Weights of a small audio frame classifier: 16900 steps.
Rows from block 4 of a small audio frame classifier, named by matrix and row number. Rows with one number belong to one channel. Each number is 128 + 24 x the weight over its row's rms, rounded and kept within 0 to 255. All counts start at 0. After the name is the row's rms in percent of the matrix's.
After each channel's rows are labels from the 100 clips, of 14976, where the channel reaches its highest value: "responds to" is what is common among them. Only what is clearly more common there than usual is listed. The data: drum patterns on synthesised drum kits. In brackets: how many of the 100.
# convs0: first width-9 conv (model.blocks.4.convs.0.weight, 128x128x9, standardized in use, each kernel summed), inputs 64-127
# convs1: second width-9 conv (model.blocks.4.convs.1.weight, 128x128x9, standardized in use, transposed, each kernel summed), outputs 64-127

convs0.61 103 [119 129  99 123 137 160 122 121 108 101 116 135  99 174 167  99 136 119 183 107 127 121 118 124 135 138 118 114 113  91  99 146 119 137 174 109 109 145 142 136 143 105 142 129 128 145 100 119 105 104 125 166 120 166  98 111 129 114 105 144 117 139 162 184]
convs1.61 103 [140 133  85 123 116  85 100 128 111 113 138 102  91  90 105 136 102  88  86  96 103 127 107 120 156 113  71 150 154 134 127  93 136 157 107 164 119 119 136  92 134 145  78 116  72 131 153  81 144 124 169 149 118 131 113 161 101 131 159  92 111  93 167 115]
responds to: high tom (36); white noise (25)

convs0.114 095 [141 120 137 116 174 126  92 103 103  76  96 136  98 135 117 106 139 107 112 135 146 138 125 132 158 175 144 100 111  97 115 130 149 131 132 161  92 153 128 147 126 152 109 146 143 121 137  92 134 144 140 147  64 169 106 149 116 112 104 137 157 121 125 122]
convs1.114 090 [171 152 101 130 101 103 101 120 139  93 125 130 141  84 139 147 143 135 165 121 177 118 157 117 164 112 141 155  80 135  94 151 134  75 101 154 125 118 109 126 155 156 107 113 120 133 139 160 118 112 140 121 129 117 125  97 146 104 120 134 118 113 146 112]
responds to: mains hum (30); one drop (30)

convs0.50 090 [127 141 135 141 107 168 184 153 150 122 131  98 140 120 116 111 132 141 158 125 147 187 107 122 164 161 115 148 135 141  75 130 142 123 125 160 125  93 108 181 154 136 149 104 112 110 173  98 109 135 136 156 106  74 136 133 125 171  81 128 149 155 135 106]
convs1.50 091 [119 127 128 113 160 116 120  91 169 171 153 124 142 137 125 136 134 114 154 144 125  96 143 147 106 137 148 140 168 111 193  83 153 161  88 119 136 128 177 158 142 157 117 102 155 132 143 163  83 105 138 132 118  88 127 110  98 119 135 164  88 107 141 135]
responds to: cowbell (73); muffled (low-pass) (36)

convs0.36 097 [136 133 148 137 103 137 138 128 106 136 117 131 101 133  82 133 130 147 134 124 118 144 112 117 154 151 135  84 121  97 105 140 118 122 141 150 141 152 108 113 151  85  68 117 111 119 116 168 153 152 148  99 142 167 143 143 107 118 141 137 118 158 223 136]
convs1.36 121 [105 112 152  68 135  93 105 110  98 118 137  84 127 147 178 117 155 110 151 133 146 114  97 122 145 111 120 162 133 145 129  87 131 121 146 140 128 144 128 123 103 116  77 143 105 116 106  63 148 115 150 117 102 133 107  84 133 111 164 148 139  90  58 113]
responds to: high tom (67)

convs0.104 115 [133 137 104 127 138  93 141 116 117 135 141 114  52  75 105 136 116 110 139 125 136 199 166 123 149 145 140  99  97 128 144 167 158 151 144 108 143 147 131 120 153 151 126 109 141 115 128 127 135 136  81 131 128 105 135 130 151 105 142 169  83 122 149 120]
convs1.104 097 [125 144 122 129 149  96 139 103 114 129 119  97 127 102 138 119 161 191 106 137 127 118 161 134 150 147 111 103 153 120 203 132 104 189  74 153  79 147 114 136 108  86 171 149 153 104 157 113 126 111 122 106 137 140 141 119 131 141 116 153 141  87 106 106]
responds to: mains hum (38); text has "noise" (33)

convs0.66 108 [140 108 167  85 114  98 121 108 118 108 155 138 143 147 112 143 122 140 114  93 116 137 154  96 143 104 149 168 134 111 105  90 117 110 159 109 169 134 168 200 122  99 147 120 126 125 139  95 109 139 135 102 115 111 115 119 126 119 127 118 130 162 121 130]
convs1.66 114 [130 149 140 145 115 142 132 147 140 127 126 129 157 149 145 132 155 159 137 144 157 131 125 136 127 140  99 111 141 125 114 121 125 107 111 121 137  99 135 122 159 131  84 112 107 128  96 122 135 187 131 188 120 114 148  79 128 124 151 150 144 120 133 109]
responds to: high tom (74)

convs0.65 104 [132 143 136 116 131  85 187 175 155 144 143 128  98 125  98 157 151 148 168 150 119 165  94 108 112 111 119 109 116 111 122 126 138 133 127  86 186 172 151 129 104 156 115  90 144 123 141 129 152 145 163 134 150 112 141 128 143 110 167 136 144  84 100 129]
convs1.65 112 [101 120 131 113 122 177  86 123 145 114 157  91 192 133 121 125 168 122  96 140 130 107 131 116 144 166 131 128 104 132 136 143 143 107  98 107 149 139 144 149 148 102 167 116 129 169 151 143 130 141 143 122 102 157 137  86 150 146 103 152  99 153 107 114]
responds to: cowbell (94)

convs0.107 089 [ 86 152  86 150 109 144 140 112 193 100 100 132 127 127 104 113 144 119 101 136 111 104 146 120 139 129 115 134 145 131 133 114 156 127 120 110 107 130  82  79 134 104  94 101 112 135 164 161 108 155 105 127 106 161 161 134 155 178 149 104 144 146  97 139]
convs1.107 102 [147 121 146 119 150 113 147 121 107 134 116 128 119 128 134 114 115 115  77 137 131 149 126 125 118 145 118 142 105 150 149 116  95 121 125 100 118  87 102 151 111 131 157 155 174  98 117 123 147 113 135 107 159 126 129 145 149 120 172  96 131 175 212 119]
responds to: cowbell (50)

convs0.83 111 [167 120 127  97  96 165  95 145 165 162 123 134 126  75 127 129 117 129 138 121  95 111 123  95 127 113 125 140 121 166 164 137 144 132  88  92 104 141 100 146 108 130 123 144 117 116 121 174 183 139 154 112 145 116 149 188 153 139 134  97 136 142 103  96]
convs1.83 118 [139 104 119 132 114 152 139 121  80 124 127 138 100 120 144 136 131 135  87 113 115 120 186 141 139 141 139 136 127 119 103 104 133 161 140 131 140 132 144 168 159 150  71 127 121 141 167 124 103 112 150 156 136 156 123 147  88 143 137 134 147 176 201 153]
responds to: high tom (75)

convs0.26 110 [115 136 147 104 167 141 136 112  97 124 128 150 137 144 133 108 123 150 150 140 136 116 100 134 133 124 134 140 118  91 110 115 108 123 152 140 173  82  94 130 131 105 119 106 103 128 208 106  84 125 146 189 154 121  93  76 131 125 136  72 113  97  88 123]
convs1.26 115 [121 135 149 101 144 118 147 119 150 158 162 188 155 148 151 141 118  84  94 101 108 111 129 141 163 141 128 152 151 161 134 130 134 113 146 183 131 183 128 142 152 159 117 132 126 145 122 143 182 115 127 124 132 101 144 109 138  85 109 124 158 139 148 149]
responds to: open hi-hat (63); rimshot (62); cowbell (36)

convs0.84 120 [ 77 113 155 127 141 115 134 126 118 114 148 140 111 120 107 107  99 122 120 103 126 117 151 126 104 123 102 141 142 140  90  99 119 199 133 142 112 138 147 133 138 139 137 119 106 147 135 170 105 116  99  75 157 154 137 126 144 181 119 165 112 135 114  97]
convs1.84 128 [150 110 156 148 199 130 152 180 153 149  81 144 145 106 134 151 106 178 171 126 156 169 127 104  91  91 152 105 126 166 160 182 131 122 116 126 140 128 120 138  98 123 113 129 149 128 105 112 166 129 169 129 123 145 136 193 106 173 131 149 108 173 144 151]
responds to: mains hum (38); four on the floor (38)

convs0.39 102 [153 137 154  93 154 163 127 140 138 135 134 150 161 134  95 121 102 132 117 127 129 116 115  99 104 137 139 100 145 131 166 134 133 158 140 137 131 185 134 140 125  91 133 149  90 101 102 160 156  73 149  83 113 124 120 127 147 152 125 141 142 134 125 149]
convs1.39 100 [143  98 167 171 156 156 177 143  57 136 101 153 133 145 127 157 143 126 185 148 118 144 115 116 178 143 114 148 109 142  91 110 125 120 116 114  99  91 140 134 155 162 113 133 127  83 133 132 115 199 169 177 180 117 114 144 115 164 112 138 146 157 130 119]
responds to: mains hum (31)

convs0.74 094 [ 91 132 166 112 134 144 114 163  89 121 122 150  94 139 137 127 108 142 170 138  87 164 120 129 102 119 144 124 102 127  71  95 134 120 139 110 144 150 158 107 121 114  99 129 105 154 127 167 168 131 144 126 128 103 129 119 108 130 149 123 101  83 112 156]
convs1.74 097 [144 167 137 131 121 112 119 142 132 134 123 126 139 132 146 157 108  99 107 155 151 112 101  93 162 158  79 117 180 153 103 156 124 112 127 170 112  85 132 127 140 105 155 141 145 144 107 113 142 135  99  97 104 170 127  99 160 136  90 164 116 162 152 103]
responds to: clap (56); mains hum (43)

convs0.67 093 [111 123  90 144  72  91 151 141 109 113 156 117 132 151 113 115 126 101 150 142 118 104 155 126 138  96  95  93  92 120 122 131 140  96 147 124  79 139 122  93 134 112 135 131 143 152 111 125 136 125 145 127  99 162  95 122 134 146 137 181 121 142 116 117]
convs1.67 089 [ 95  69 100 128 138 117  89 115 139 150 141  68 113  62  86 150  94 140 133 147 129 129 132 111  94 135  97 103 144 104 102 114 119 130 131 105 128 105 124 123 126 134  98 122 124 130  97 155 105 117 117 136 136 104 135 100 134 114  71 128 120 145 143 107]
responds to: closed hi-hat (63); one drop (28)

convs0.99 098 [135 143 104 109 116 103 122 139 152 156 123 129 161 111 138  93 144 110 139 112 145 125 160 126 125 133 148 160  94 110 121 113  79 130 165 176 130 160 128 103 136 153 125 144 110  95 161  93 127 153 141 185 120 127 114 160  91 106 130 133 133  96  88 169]
convs1.99 097 [123 112 145 110 136  93 105 132 124 105 149 133 139 172 105 182 155 128 117 103 128 124 133 158 143  91 108 114 127 132 117 118 173 136 165 167  87 140 142 174 140 145 133 174 162 140  87 127 142 109 129  83 148 107 136  61 110  99 136 155 116 172  88  76]
responds to: open hi-hat (67); rimshot (59)

convs0.30 087 [120 132  70  98 106 115  87 113  78 146 109 128 150 101 117 136  94 143 139 139 105 151 164 110 121 118 137 110 141 128 153 177 121 147 139 133  89 138 124 129 100 134 158 124  81 123  99 139 130 144 146 135 114 137 141 111  98 167  79 110 114  99  83 127]
convs1.30 078 [134 144 128 160 118 138 164 128 185 115 122  88 121 116 129 163 112 120 110 152 148 119 167 106  57 121 132 145 116 108 122 136 136 141 109 134 126 122 128 147 158 123  89 144  93  57 118 138 138 136 137  76  97 152 157 137  98 118 104 116  90 128 102 119]
responds to: rimshot (70)

convs0.0 099 [171 137 122 145 107 102 101 136 120 145 131 123 135  92 128 157 138 103 176 108 128 147 118 112 108 148 139 125 103 110 154 134  78  95 117 130 150 107 106 114 108 118 139 129  90 137 102 154 155 131 157 117 131 119 122 141 183  91 138 124  86 100 136 108]
convs1.0 103 [106 100 132  94  95 138 107  96 112  99 126 135 142 105 119 144 128  87  92 121 111 119 188 110 134 127  95 116  69  96 121 133 155 127 147 113 138 135 119 106 142 147  77 107 126 129 196  85 114 143 176 156 130 141 131 128  77 124 129 177 153 135 173 159]
responds to: muffled (low-pass) (46)

convs0.9 113 [146 120 163 104 143 127 137 104 120 133 132 104 151 138 140 147  75 134  79 170 105 144 132  93 112 148 101 143 177 108  97 152 122 117  96 130 152  94 152 131 122 153 102 126 136 144 128 108 136 105 146  83 120 146 124 115 160 127 137 121 125 223  95 168]
convs1.9 107 [179 127 129  81 104 146 119 140 141 162 141 120 131 139 150 126 164 140 158  75 167 135 131 157 170 143 132 138 132 121 182  93 146 137 114 131 133 150 133 117 144 142 111 112 111 142 151 160 125 183 134 185 123 138 147 125 125 120 150 121 137  73 116  88]
responds to: clap (51); ride cymbal (43); white noise (28)

convs0.53 094 [126 103  90 130 137 145 108 148  56 133 113 141 140 137 119 143 120 159 150 140 128 157 159 136 115 168 131 149 179 113 133 109 177 141 128 115 145 114 139 143 140 120 149 150 134 106  88 132 146  90 123  53  47 136 123 153 123  91  81 114 158  89 104 139]
convs1.53 090 [138 110 145 154 108 138 140 137 127 164 151 101 121 129 118 176  49 125 106 167 138 111 115 114  58 106 157 104 117 144 120 156 131 133 166 106 128 108 164 134 146 150 145 127 136 109 109 127 129 116  95 117 138 151 125 157 156 159 121 131 110 160 138  93]
responds to: closed hi-hat (68)

convs0.123 091 [146 152  96  93 101  76 102 146 102 130 124 177 141  91 108 137 121 129 133 131 144 143  78 115 127 138 103 115 143 161 121 108 151 127 142 174 146 130 142 126 103 135 137  79 132 161 144 130 127 137  84 124 164 123 106 164 132 155 133 110 114  98 143 160]
convs1.123 096 [135 135 117 104 181  77 147 145 145 130 150 125 118 154 127 121 145 125  72 121 141 134 138 127 106 154 141 139  85 131 137 130 114 111 126 148 155 138 166 101 142 124 187 177 166 125  97 148 116 136 118  97 133 103 120 128 110 129 137 110 159 107  54 122]
responds to: reverberation (63); text has "room" (63); text has "reverberant" (63); rumble (26)

convs0.40 088 [123 124 134 110 124 139 108 156 135 120 146 160 131 121 130 120 101 112 130 130 121  81 100 121 119 114 143 118 107  87  93 119 133 147 130 139 107 167  91 102 147 131 103  83 110 121  40 143 164 144 153 110 124 109 139 164 114 152 123 101 126 163 153 164]
convs1.40 111 [119 108 139 110  62 118  96 156 134 136 129 145 153 116 143 107 134 108 151 137 104 140  67 114 129 108 115 125 143 151 133 130 136 116 157 104 115 102  92 112  94 121 129 159  89 144 109  46 135 119 178  87 126 100  92 119 127 131 146 151 170 111 102 110]
responds to: clap (81); reverberation (62); text has "room" (62); text has "reverberant" (62)

convs0.33 094 [127 129 138 147  83 108 106 139 140 126 185 147 142 128 139 132 109  86 131  91 138 120 141 108 136 125 155  99 189 107 164  96 120 103 131 119 108 135 124 120 144 125 177 136 114 133  75 109 129 108 136 113  83 153 159 175 186  92 109 156 157 133  76 156]
convs1.33 110 [183 144 136 114 161 154 205  94 119 132 103 166 160 141 132  88 129 168 189 150 161 175 127 104  82 102 174 160 111 149 154 137 120 166 110  75 107 119 105 101 122 120  96 110 107 143 135 107 117 129 140 125 121 127 110 146  94 130 187 109 122 154 154 128]
responds to: tempo: 70 to 80 bpm (45)

convs0.94 094 [117 149 144 117 126 106 140 125 102 158 158 134 158 170 136 127 159 142 163  84 155  98 132 138 135 152 109 143 160 140 103 106 126  95 154 183 131 119 152 146  98  82 105 162 107 183 143 131 104 172 132 122 118  83  94 141 169  88 140  91 103 151 131 117]
convs1.94 089 [167 123  98 132 105 139 137 112 138 102 134  94 167 126 123 118 117 122 120 151  95 107 140 106 152 134 159 146 110 131 172  87  92 145 131  97 152 151  97  86 112 135 128 125  92 116  94 116 128  99  85 124 158 128 155 100  73 158 141 134 149 152 119 120]
responds to: tempo: 70 to 80 bpm (33)

convs0.3 105 [140 143 129 111 151 120 153 152  87 116 129 139  88 119 164 173 149 120 106 140 128 111 142 124 114 152 134 143 102 134 109 133 148 159 119 168 122 151 120 142 109 156 192 145 181 162 113 140 129  89  94 109 126 152 123 104 131 148  79 116 109 145 126  94]
convs1.3 115 [122 150 162 166 112 133 101 125 141 124 105 158 168 125 134 109 127 129 108 129 142 139 166 132 137 135 144 126 123 122 139 158 155 119 106 105 122  85  82 103 186 174 155 101 137 174 191 124 120  79 123 132 153 124  98 123 123 133 101 166 107 120 144 105]
responds to: reverberation (71); text has "reverberant" (71); text has "room" (71); high tom (55)

convs0.70 094 [149 148 122 130  88 153 168 172 126 165  97 142 152 121 141 158  83 121 140 126 133  90 118 105 163 147 165 139 150 164 149 112 118 124 114 119 135 128 140 142 117 129  98  88 106 154  88 158 165 114 166  85 160 101 121 137 120  87 142 125 141 137 135 132]
convs1.70 085 [139 119  96 103 139 124 128  88  99 117 119 168 110 138 101  93 163 161 157 152 139 151 118 130 179 143  81 151 148 130 135 104 113 118 106 117 133 102  93 122 117 142 139 120  95 120 143 137 110 150 164 172 121 140 117 130 103 138 112 132 123 146 154 139]
responds to: thin (high-pass) (30)

convs0.58 100 [117 141  93 101 124 129  92 108 116 135  74 124 173 152 132 126 141 142 132 100 127  95 148 122 119 126 161 150 143 135 126 128 138 127 180 106 196 166 123 130 179 143 144 116 123 132 129 123 131 150 132 139 101 131  82 109  79 101 108 102 118 135 151 167]
convs1.58 120 [144 119 156 134 150 109 176 131 104 122 107 161 114  86 131 177 138  86 116  88 116 186 106 138 152 115 115 140 135 106 125  93 120 181 114 149 102 113 136 139 121 152 136 139 137 147 174 128 145 146 134 178 129 111 149 147 155 150 119 134 111 151 106  57]
responds to: cowbell (42)

convs0.82 087 [155 137 129 120 130 113 109 163 153 108 140 101 119 100 118 142 118  93 157 102 134 162 151 112  79 128 106 154 139 115 117 116 129 158 145 163 123 111 156 108 158 169 134 118 138 150 111 155 123 186  96 125 135 103 107 129 147 128  83 143 144 133 121 137]
convs1.82 087 [113  66 130 140  99  61 108 172 152 142 132 116 151 128 149 131 131  75 119 128 156 151 141 156 114 143 122 169 160 124 137 126 109 154  98 142 110 105 138 158 118  87 155 153 125 106 135 135 117 118 113 124 198 131 130 151 117 125 109 144 138 134 165 136]
responds to: clap (100)

convs0.48 113 [120 128 101 102 172 122 159 109  97 135 104 116 130 140 106 108 161 110 150 114  75 149 143 169 186 143  94 169 142 126  98 113 118 142 151 146 111 157 141  95 103  96 107 137 184  93 129 102 100 134  75 134 151 163  85 168  96  89 166  97 115 127 124 149]
convs1.48 108 [154  57 153 140 140 138 107 169 142 111 137 142  97 145 156 124 129 119 118 110 145 122 156 142 125 109 131 158 141 113 157 143 153 104 134 141 110 111 149 135 178 165 139 142 151 137 135 104 162 124 119  99 135 144 142  61 142 115 152  89  94 137 182 116]
responds to: open hi-hat (73)

convs0.125 096 [123  94 129 141  97 103  89 132 141 135 120 106 113 126 126 134 150 103 119 111 182 161 149 129 192 150 154  91  88  81 103 107 109 146 106 129 127 131 137 158 151 117 145 132 128  66 121 136 102 149 172 140 109 129 146 145 107 106 100 131 130 106 106 154]
convs1.125 086 [130 183  95 132 150 151 123 119 154  90 117 112 132 157 147 107 102 139 121 123 122 108 160 111  76 103 120 152 124 122 125 184 153 133 128 112 105  80 104 113 101 127 119  80 126 158 156 106 131 126 136 131 102 134 121 131 109 115 127 122 125 117 116  88]
responds to: closed hi-hat (62); rimshot (53); four on the floor (33)

convs0.7 113 [127 120  99  87 139 150 119 125 142 131  89 138 111 143 144 120 116 124  67 103 115  93 126  96 130  90 108 127 117 116  93 146 111 135 166 161 157 148 135 137 158 170 129 150 152 109 149 136 114 121 149 135 113 103  56 135  96 102  96  81 132 128 152  81]
convs1.7 103 [100 113 116 129 161 104 128 107  81 140 120 126 119 106 133 115 118 153 105 112 121 132  99 103  92 144 125 123 116 118 121 107 187 139 150 134 133 187 131 153 121 144 153 126 160 216 152 153  87 129 110  82 134 157 115 163 116 113 161 141 115 114 106 117]
responds to: ride cymbal (46); white noise (26)

convs0.47 108 [131 124 128  94 128 114  91 109 133 132 109 178 165 142 111 152 142 118 172  98 117 119 107 134 164 141 117 157 129  99 119 127 126 123 145 103  79 167 117 145 178 111 132 133 113 149 177 127 110 154 154 116 144 151 121 114 114  93 131 133 162 123 120 115]
convs1.47 103 [153 160 136 165 141 149 139 115 118 118 182 105 125 117 166 126 151 141 157 152 159 119 110 122 185 136 143 132 191 161 137  76  91 133 158 154 168 167 121 162 119 116 137 131 149 128  81 102 172 109 107 147 149  95 103  96 122 103 166 165 153 146 139 128]
responds to: reverberation (64); text has "room" (64); text has "reverberant" (64); white noise (27)

convs0.5 116 [170 146 119  78 148 155 110 167 108 106  64 125 137 137 110 165 137 148  85 109 152 108 177 130 145 145 152 133 143 117 133 150 100 136 133 191 160 143 110 153 143 125 128 111 114 114 132 122 101 128 157 136 145 102 140 130 104  78 107 123 115 171  93 155]
convs1.5 112 [105 152 160 127 153 143 135 105 126 110 171 143 133 137 181 128 197 125 137  85 131 107 121 189 171 134 125  90 136 174  99  79 154 139 141 138 107 108 116 157 102 112 140 117 139 132 100 134 166 171 116 201 151 115 121 131 118 161 140 137 153 128 128 121]
responds to: open hi-hat (63); white noise (41)

convs0.22 099 [119 128  99 119  99 152  85  96 130  83 118 119  91  86  97  91 138 113 109 102 155  95 150  96 141 130 177 146 101 106 120 148 141 159 134 128 131 135 160 106  82 110 138 146 104 167 178 116 140 164 112 114 158 118 133 179 134 141 147 159 105 123 123 118]
convs1.22 101 [130 131 136 127 171 168 176 166 121 191  99 172 160 158 143 161 108 149 105 128  88 128 130 103 117 152  82 123 116 120 101 138 115 146 119 163 126 139 154 132 137 130 122 108 125 138 130 150 175 120 164 138 159 135 112 156 134 167 127  86 125 141 219 122]
responds to: mains hum (27)

convs0.87 095 [134 119  74 122 102 116 123  93  89 137 143  75 151 119 112 147 105  92 163 158 168 165 144 163 134 154 103 134 120 134 133 129 118 155 139 157 119 150 184 122 145 132 120 105 102 171 155 112 138 133 127 103 124  98 100 121 113 122 107 144 128 152  95 129]
convs1.87 090 [133 156 130  81  98 149 135 100 150 134  86 105 128 153 142 115 196  94 104 122 115 174 134 106 130 135 150 115 107 143 123 140 118 109 122 119 134 136 131 153  91 112 135  84 143 113 138 103 145  95 132 115 138 153 145 177 161 191 133 142  81 137 126 117]
responds to: ride cymbal (42)

convs0.117 070 [102 161 144  98 185 123 113 115 122 145 153 142 129 116 134 122 134 137 157 152 108 111 133 118 156  90  84 134 172 141  95 141 103 157  98 137 116 144 151 120  99 127 117 116 122 128 119 124 135 155 110 120  86 110 170  96 151 142  95 139 155 138 119  91]
convs1.117 101 [134 121  86 120  96 102  97  87 128  59 161 113 123  88  76 132 156 124 112 127 116 114  96 160 168 148 109 114 158 112 128 117 125 119 125 121 102  95 114 138 144  94  89 117 127 140  96 114 120 145 149 146  71 117  95 123 126  94  95 157 124 125 117 135]
responds to: tempo: 70 to 80 bpm (40); one drop (35)

convs0.76 105 [110 147 160 133 124 169 128 117 158 144 132 120 144 162 127 125 133 135 141 105  82 165  87 109 112 121 126 133  94 103  94 107 109 162 155 148 104 144  98 139 141 144 166  93  95  96 109 138 163 146 123 163 133 110 124  95 136 128 142 117 128 120 114 164]
convs1.76 114 [143 123 126 120 126 134 127 115 120 132 110 152 104 123 116  96 120 103 182 149 136 144 110 130 115  86 112 131 159 128 127 177 173  97 153 159 158 148 144 127  93 107  84  93 114 131 132  70 110 136 147 128 129 104 107 134 127 156 130 183 117 174 110 118]
responds to: high tom (47)

convs0.32 093 [119 148 152 127 136 109 148 198 153 120 143 154 125 157 150 127 134  88  95 148 113 128 109 136 123 122 130 116 148 144 156 137  92 149 108 131  98 154 164  96 162 140 129 131 113 123 136 127 117 114 172  99 130 130 122 108 114 127 110 153 169 139 113 122]
convs1.32 102 [131 131 151 141  81 161 117 105 154 152 133 140 116 140 117 135 154 126 130 139 165 128  94 134 154 155 143 123 110 126 154 105 156 134 139 140 139 134 101 134 123  84 105 115 110 146  86  85 122 116  94 147 156 140  86  90 124  92 173 137  80 148  75 105]
responds to: reverberation (80); text has "reverberant" (80); text has "room" (80); white noise (47)

convs0.4 110 [114 188 123 142 130  72 125 133 110  96 116 111 143 122 108 125  98 124 121 140 115 159  79 123 120 139 144 122 103 161 122  91 119 174 169 129 167 109 114 107 150 147 101 127 123 150 155 190 129 141 138 136 109  91 144 163 137 140 152 148 145 145 135 146]
convs1.4 112 [138 133 181 122 172 140 121 156 120 145  72 176 159 125 153 135 119 102 145  93 129 137 136 120 155 149 131 132 106 127 125 147 117 103 104 137 143 155 146 172 168 179 150 129 109 158 192 157 104 176 143 161 120 157 145 117 119 136 117 127 131 102 127 161]
responds to: ride cymbal (65); low tom (33)

convs0.90 110 [135 167  91 144 140 145 124 133 107 121 100 123 121 145 111 171 122 114 132 128 129 119 122 135 132 162 108 172 157 204 170 128 118 162 140  96 157 114  97 119 155  81 137 110 128 133 101 126 128 139 118 137 119  77  97 146 121  96 166  76 119 102  93 143]
convs1.90 106 [170 121 158 153 126 110 154 156 123 132 147 125 137 148 153 144 156 123 102 142 147 128 173 153 106 117 143 206 187 121 145 140 115 145 122 179 105 145 128 157  84 137 105 136 118 126  96 111 142 113  66 107 130 122 123 151  89 152 100 113  92 164 119 136]
responds to: clap (81); pink noise (25)

convs0.1 095 [109  99 122 112 182 136 104 144 100 136 147 149 140 128 107 140 172 133 170  90 123 104 111 125 149 135 148 159 141 121 111 149 127 108 164 151 166 128 160 101  86 150 120 128 113 161 102 114 175 122 127 107 155 145 117 151 120 109 111 121 108 118 127 127]
convs1.1 076 [102 134 103 138  92 138  99 133 131 129  95  83 110  95 171  94 108 136 114 120  96 117 108 152 109 137 100 110 103 143 125 123 146 118 132 113  81 138  85 127 121  94 138  96 162 120 140 125 109 108 119 122  82 124 148 135 138 131 104 127  97  91 102 109]
responds to: ride cymbal (46); cowbell (35); march (27)

convs0.69 100 [124 128 142  97  81 141 145 106 153 106 133  91 149 135 153 124 127 127 135 121 133 135 127 122 115 164 138 133 140 112  95 177 130 130 100 122  95  77 112 107 137 134 162  93  98 197 200 132 166 147 101  86 137  99 145 115 133 132 140 163  94 108  99 120]
convs1.69 095 [102 120 156 131 188 133 145 138 143 128 121 137 121 147  88 103 134 135  84 130 145 105 103 122 160 167 146  57  95 116 121 145 127 111 169 138 171 166 167 167 126 114 155 113 166 112 114 146 109 134 110 132 124 109 132 133  99 148 137 129 159 163 160 170]
responds to: muffled (low-pass) (31)

convs0.60 113 [115 152 159 112 123 162 146 115  86 142 123 123 147 129 165 138 141 128 144  80 151 123 151 135 136 103 129 140 120 112 129 150  95 127 135 201  92 143 109 122 131 133 153 140 123  90 133 125 143 126 130 167 132 133 101 106  94 149 123  86 142  94 111  86]
convs1.60 106 [110 135 152 104 108 102  95 121 159  93 133 132 139 116  88 151 149 106  95 134 111  99 109 143 124 154 114 136 135  91  65 104 188  99 139 139 157 134 154 159 168 130 104 129 106 148 116 146  88 170 105 144  89 126 157 125 129 105 124 128 115  83 102 125]
responds to: open hi-hat (64); muffled (low-pass) (63)

convs0.51 085 [124 169 120 121 135 113 151 113  87 129 110 128 105 129 164 113 122 132 174 131 115 166 111 124 136 132 137  95 118 132 115 116 152 119  92 137 121 116 129 104 137 113 131 132 136 155 114 158 160 162 125 104 171 170 111 113 144  74 115 170 121 127 119 164]
convs1.51 088 [ 98 128 154 144 109 104 102 120 116 141 147 113 132 127 161 149 111 110  90 111 137 125 110 134  82 117 111 164 137 106 111 135  92 144 175 105 127  79 134  88 127 158 151 138 147 102 149 117  96 119 148 115 151 154 123 176 139 145 123  63  82 118 187 110]
responds to: closed hi-hat (62)

convs0.62 088 [113 125 124 125 104 126 164  99 116 137 117 106 127 119 104 140 149 140 129 140 121 153 144 110 158 132 142 161 162 161  83 146 117 166 123 167 115 129 134 139 132 131 152 109  94 118 150  86 167 164  76 143 179 131 128 135 142 186 135 108 155 146 174 101]
convs1.62 093 [118 135 150 125 173  87 118 143 153 135 150 157 145 178 132 150 152 113 147 133  83 118 144 141 136 140 126 173 147 108 158  87 146 139 103 158 133 119 142 166 142 148  93 114 155 148 153 121 128 155 125 108  65 157 106 136 108 134 130 134  86 153 135 162]
responds to: clap (65); cowbell (36)

convs0.14 088 [151 118 139 131 119 161 133 133 107 143 137  91 137 156 140 104 133 109  93  92 118 139 108 136 151 133  93 111 146 102 179 166  93 117 161 127 110 102 131 133 111 161 112 146 112 152  98  96 175 127 171 140  94 167 132 143 137  93 150 133 158 136 145 111]
convs1.14 083 [114 103  90 135 121  75 162 106 158 108 144 126 117  79 119 136 116 190 176 130 106 116 116 154 125 112 124 132 148 111 114 108 125 139  96 130 141 162 124 102 130 170 117 135 142 110 139 131  77 124  92  93 112 113 205 122 155 143 151 125 136  86 108 148]
responds to: open hi-hat (73); pink noise (25)

convs0.86 104 [ 96  90 133 129 119 135  62 137 134 124 143 152  95 131 154 154 118 116 120 103  92 165 126 127 133 134 143 174 125 116 104 120 169 171 164 127 144 180 118 120 137 108  99  97  77 144 100 112 138 144 100  99 111 130 134 149 147 120 116 176  71 112 122 141]
convs1.86 105 [137 125 116  95 177 109 168  88 117 139 136 122 109  95 122 123 111 135 150  98 119 117 162 145 129 121 140 105 132  98 150 124  63 111 104  89  88  98  93 135 105 116 154 137 153 100  98  95 167 168 102 133 111 151 126 115 123 148 143 127 209 154 161 160]
responds to: ride cymbal (96); reverberation (72); text has "reverberant" (72); text has "room" (72)